Weights of a small image captioner.
Data: 97500 training examples, 10.9 epochs.
Rows from block 5 of the image encoder of a small image captioner, named by matrix and row number. Rows with one number within an expert belong to one neuron, the router's apart. Each number is 500 + 25 x the weight over its row's rms, rounded and kept within 0 to 999. All counts start at 0. Numbers have three digits each.
After each expert's rows are labels from the 100 images, of 14976, where the router gives the expert most weight on average: "responds to" is what is common among them. Only what is clearly more common there than usual is listed. The data: flat shapes of many kinds, plain or patterned, on busy backdrops.
# router: router (encoder.blocks.5.mlp.router.weight, 16x160, trained with AdamW), inputs 108-159
# up: expert up (encoder.blocks.5.mlp.up, 16x80x160), inputs 108-159
# down: expert down (encoder.blocks.5.mlp.down, 16x160x80, transposed), outputs 108-159

# expert 3
router.3:527461445524479510531556465473522522506471499530481486480483521514542480505535483531501483483449505516498497450476516465488487466528524496505492514487471503
up.0:498533444485528474491505486475522497492471503490505513506498485511478464508516475499526485469561455479505478509486468519500503544507502487486518484550450488
down.0:493493519475485477496470505483506525426492478498505537527506538556520516522530504532497499505524535491511481512573515504560514524496514485505510512504485506
up.1:496470486518450537496527484497488509518466533515498465515512492513563471481482496486507503467473518509456530489512546486467463487497513492509496521475498532
down.1:542511496433508519526511531521463462507510507530530469517495468510478500502485509485470509519454482465492517522519512471477517521528499519524474500548495464
up.2:554498508473517538502491500492492479512496519492485534504489511454474447523514512516492547519461503514471503484462557460478495461517514502486495514494540511
down.2:536475512469497536504490471501519517504491477498490488496456480474475509508493495502495572525492537495493496514487495463520495491495513543563487463502528468
responds to: count: one

# expert 0
router.0:448512548462486484463506535525497435489518496499492531476522468493498523473537537425503507521504464530533495479537498561506476516466484520496484497509500522
up.0:496516469471503517511465505523506504479466517536537512510502498530477481534468471514529493434450491449493487501487501478469523468519479475485529514490525476
down.0:509493512506513487490511514520487506507482517508486511493500476523526558461504479506472514479512457513469505496505468509564436525450518555514521543504485543
up.1:535511469522506513493534542471518533506499527510533500537504506478512468464502477521508478474497504497466545552516487490503519498520482487501501482442488472
down.1:438446520496545470533480491498495472504521472509500502509494504523533478505514533508513505524487566496488527478474523467464517504529464521503493483498524495
up.2:471508479550527531524515479469487514474535496503541486521513521497516493512480471508505498475509548519503551526439494495510508465523532458476517496456510484
down.2:537522485476517514496483474534491505485474520481532525518488503490494480493503479488492493477449502445508483498551533482485491486471511484487491508511455526
responds to: orange shape; pink shape; red shape; its colour: orange

# expert 7
router.7:550549467465500456484517498499478503544505477485484517470496478474482516517513513519490521499570468496502502471478483483522502450516510548504513492505491487
up.0:468478561533525512510515534501490519461452508496477509483483507520506490492504540504539472520501512503510485527500499493496464494524530502532480482525461476
down.0:496536469500488446533491528474531440500508508478534515497520460488481488477557521538514460517526480497505520543491488512492499523483467491509483495500489459
up.1:487491544482521519526522505536507522522467506512525462485512507493510487479489513512535507446507499534468554460499530468473476498503473478503468440523529506
down.1:501534478484488508528499513508487471532509465485500491486489485515518514524521464443530511491561506508483496532505522486505474521475521523509448511466488494
up.2:491462490456510504513519514438506516480560476519514526517495508493496468481544477513508490480474496507515497492519530494468512507522473502479496518490508527
down.2:514473544490457521468468562524508505480478471558495510500462472501513475486507545487509502518456531497527468534504530482484500504503528473496476494464492467
responds to: green shape; its colour: green; teal shape; its colour: teal

# expert 15
router.15:515522454462463516523490482475504512520522495502486449525484511523528484514514499509502475487479489509505462518505564468496492498493485513527495515498495500
up.0:471496466487522475576511500482512525497520491547519492507479490500475466542540491478477486473480503517534528511476493519505523485530518506524474516489469485
down.0:538576426488492530477532515516496556504491486461510502478470479488506482501520440525461496505483464472508485487542495524505539473489499463483505511511485516
up.1:484492518503501507502530495490508500468461535537496450488475494499467513515496500523504503515450518521492557472470486516477524512511483482503498497473500489
down.1:511498528480501499490514557480517478511587531499534466517492537476442450519511498511513525487500486508498508486511480471524552514497525491526491533465506487
up.2:463483515486503474487490544507431498503555491488508511469488509476454505554517532485488485524515532522514536499484497515471518516497515492531470469522478477
down.2:557529476500489496495464478491518490459517461494486536492490506500506482528522477492489521513512527499488494432496485536511542530491549530486537512480508516
responds to: count: one

# expert 1
router.1:519499486535454473505488511484535534507516504494481510468469513530491531526508508518534479473504516504522458515507510493470520467526517479512509543476492480
up.0:507529513486510512486470428501505474554511483513496464490496470514521495517533494483554469482464514466474517499470483460440523498492499490499518503478521547
down.0:483482462507480522492467554519545462481483486482470467471491465479462506478491480464529476497482496499467482515481483496495530479499506506537493533512545486
up.1:563470466491493509528463513511470487517526490507500512490530527511493500499470491505498510505530525468505459461504505439499468506501534522528522550511535478
down.1:483446559536507513484465507472508491531507476490510526529488543484498509516487508483502575500512506531482493501485488500488497477506521466506502515473564502
up.2:450524511474504543503462484536457513513483487532520446477511516486476475521490484461510508491499501469454520493508536462481498519454492555500501498510482526
down.2:503466545532535515475466523534507480522502519495506543522522505518492530486483452514475488471482524451547490508453471485473498489499516524507478507527483513
responds to: count: five

# expert 9
router.9:481458533526474488466480499511476472542513464481487502511467514493474547519468539508494507506530530520512468516507504509503501497512487494525538505486559559
up.0:502530464492497502509500513517522516550523562488527481497509466498512494472468481502493529480481498465481489511445459481502468539495567475500511469500502487
down.0:518513479504511503532513491487526566498543477530509467489529505512518521553480450454534500491503508507500482471498473520496526493528548471510490528481478463
up.1:491486469478471497537524499512500518475540490538535509530509504516495479509474480503454492479497512472487474463477526451489496488554532497502461537501504500
down.1:483499506494491490484532550480495448505506516461511558510549485508491518499495486485525502476527493517486482531512522568511460531531472466484447482489515496
up.2:496501493523469541552475493463507534473543518514519483491511515501514458546514456487484489475457491505510535494445476491493546516505514505507508539527484500
down.2:541514484501525474481470519497483514484474486486511519506500507534488515509500449542462455483520547493480530522461491512513509489502503532522457510494463497
responds to: blue shape; its colour: blue

# expert 2
router.2:520495517468482485515509488446493523527520513530460503520489522530507500545481480507499504501509491507496457535537543480425549478514513522514491513496478507
up.0:537534523517506508456497523552510468483495512477519475493516497471508488521483474495489473514493522510501480510479484513526480521472520491491519494491473476
down.0:476522498520507502475485532482497505516485535512542493488532481454488445456505527511493501493444486523490470510497508523530507505507487494459525512523497518
up.1:504492453491513496529484531461465515517507517535512529521517517531509495522486473457532483505524461468495481481502522507429477496517492546484471501513483478
down.1:509538508510551449458481539526484507498488498513505530545511476514474522517554538475523503505519490502483482505494520508514522464472505512537488526477509487
up.2:452545474511502520510491498494461479493522502500527518469496483485502435496550522512498500533470513520482540491502507526495491525503510484516534470484499532
down.2:539482510544525484452508541533546483505488501489483436500511480494496530508494528488495444494496488527509481500486551492475470485520487536504521498537514481
responds to: count: one

# expert 14
router.14:511508496482495493526485519487492543533545493498451485516500481529520485531512516517504483472501501495507488518501515471451495479529492529519527520492483531
up.0:494483424555475508534514498481511531494501503468508519542526529534493501485492485518488472509453469524512496454480471510512498502547552482488517495533507511
down.0:528534508506532525535512506491550482523505511460447533516511487528514529473559445521501467505520509483513477528526488529503488480511521522481510511481508510
up.1:523496539521488477533521462510452481516473487509485433481515499457513483491494462485502539536510468476488535517481521474496468515482530542552451533457502544
down.1:511474512496505469491529490499496477549477475506503516450528477473483537521467551442514507530558476459477516496501527472463480538501511515480511441500522472
up.2:513475516484469564501548497507513467491487504515499479469470515477470480531482544542479520541495503524485476465440541508472517486505467454498491488464515499
down.2:551507525472495491475524477541463506470482534492515514500513507513507477535430478540501506557476532525490483490484524493528508460460465489463506498508448506
responds to: count: one

# expert 6
router.6:534491458467469497532464480500481520467472477519522533540502533531504486520519476529528471463443516511496506485482530504483536496503513484496508515458499502
up.0:489467495498516503526524495494503513527481486493459485520502515500516504533551435490482504451502467484484524485503539485484499550494547551502483537492510516
down.0:534470515499563466466503557514467506491500514455486517509525535482472485525466503496486533530512488484509489526492501504515515520490478480487472522485502523
up.1:511524526500506497461492516530508452520485517493525501492484466469528529476477505486505508512507490511470436531506499511525504455453458489462488515544433482
down.1:515515479500512485508528463520496471551471511482490483487490491499487513501537489475502503493512474496464483555536505456451480522500526536513474508497531491
up.2:485487440443501518504549491497479521505510494499487504519491509497512533526525466510483553555509485498474496496502454504490490532505514478480509455474517527
down.2:455484505503521481520477532524498488495478489498501484484521483442501493515507539505504480480515518540488530517521493512464458491447467523513503490489458503
responds to: white shape

# expert 4
router.4:485442505563528508470509525469500499499469507468463473492514530461532510519459527516519473490511518488501534491469481508480490505538489507490511478507506481
up.0:521475456519475514580527451501474531502494484508483478489490496541499517527541504498485499465487498506467504513511534464521528480528525500513436548505487506
down.0:526493463484476532540513433494464518528541500503475473540524531499462489509494462462485491499516498509506520501546512435553517518513565530553465529516478524
up.1:490520505497544493495511475523495496519494477498488450490501460477507481507528481506530568503497498485479510474529532495500507513472481479493506513469499543
down.1:488484518503518478502470442496538494537508456474461487513482486492496472449496516506523487471504526500536481507530515475464493474517541511495525484536527490
up.2:524526491486519533519476483476511504482558467516518522503489476488497448537560524499518505506499524499489514473503482506463533487512490483552470488544513473
down.2:482509520471482467515499504483498534526519521515501489485498446500487506479518507486487513498481523527486515501483514536514513521517535504520489495516430509
responds to: grey shape; its colour: grey

# expert 11
router.11:496502493470525502497495553491477543492490516517492489483521473496512530481502437514484507530446462504520498470510532495476468499509483526480453490511502487
up.0:517492459494548513498520519496469497535488532490503544508521474481492516503525459533520548490481461503508532459502500522475509515478467526532493483518480497
down.0:485473529471462521496476487539508509490467483532496505496528470521476494455497502487485487458495523474509517517538481523556481516481489478511490498475487495
up.1:505529403487493540520498500518491521484459507503519500520506512516502475443529499496479504486485474502487515534505497540502503501496450490522503483506468515
down.1:498519495530456499527461510473513479510488501516512484512512497542500485515507428474518482484477491508560528483475475531527482529535490478515474542503514463
up.2:494487450524474506503533476483510472490557496509509509508477511508476516507508522499497461506514538475472530513472501488451533529529460473493493478471564488
down.2:526522449460452498524504505524503482472492461525553507547529503494526489468479528477530490507502504479485475517517518461500479516484486465502485516493514527
responds to: yellow shape; its colour: yellow; count: one

# expert 10
router.10:519492480469492514565494509495523530484516460548532520474471471514469469498530470518490484501477483505502527530507502513507511509511533467468547537497526463
up.0:484501540458524470558505501483532535524529493528522521462483483498481482454552477497528541507518452474512536491551502555556512529530505507489526539554503486
down.0:502481523485524476544495468475514508471491490511476535505519528478500507490490480501463508477501533471530561515495518504518497484562531477478494467514479435
up.1:492482488476470482534474511466499511505510488535481485499480470500479464497501497453509453465512495476521467505477538472492521500491500526500497533539506509
down.1:497517495481512514485470472504483489493524474474520510534491540515452479534504521492511447470510504471475500513505478492512507499497460547531496525522497526
up.2:481462540480538476493502480489524509514518481536495499481472483468454490517494531509478558514524487533499516517456508495481496506504487527507522502516538493
down.2:430514492527550481472509525509480483522525498486512481490538493438478511497516507504503508473501521485480494517517493505464475520519510529470487496540519487
responds to: brown shape

# expert 5
router.5:495499494536475490548491453493480540467517468495475503502504537524483500531510503483474493452515548550510514519532514482512503487504506511557517538478470453
up.0:503492511495488500514523475502470465472528472498496524535515531490500522541492537500476468540500503470503477484447482485455486523497496485512489448508488502
down.0:476489523488490508491526562498502512509524525489462487500553473504560498480478517516515512528503483524480525472467496540476494470480519470515491509517513483
up.1:469449504520524487512512484441517536488480504482473503501504514549489515499539519526515463456519508543530518529503520523481498504516510503515500502503507498
down.1:519516488490534464500471528477552532516461476485487489481487518476478473453527477518478483493475502498510495486523481506491485459495538449514548519464440519
up.2:505472545523512483526476475515479487484516487556477493468515519489476526531466518494489505538522533504471501500476511477518534474487544511532490525481508473
down.2:468468506508472473501472500504502476513529469515503491490490477512462537504522489497498516522552519510441545497477516502500513515505491548553457503491551533
responds to: count: one; largest shape: circle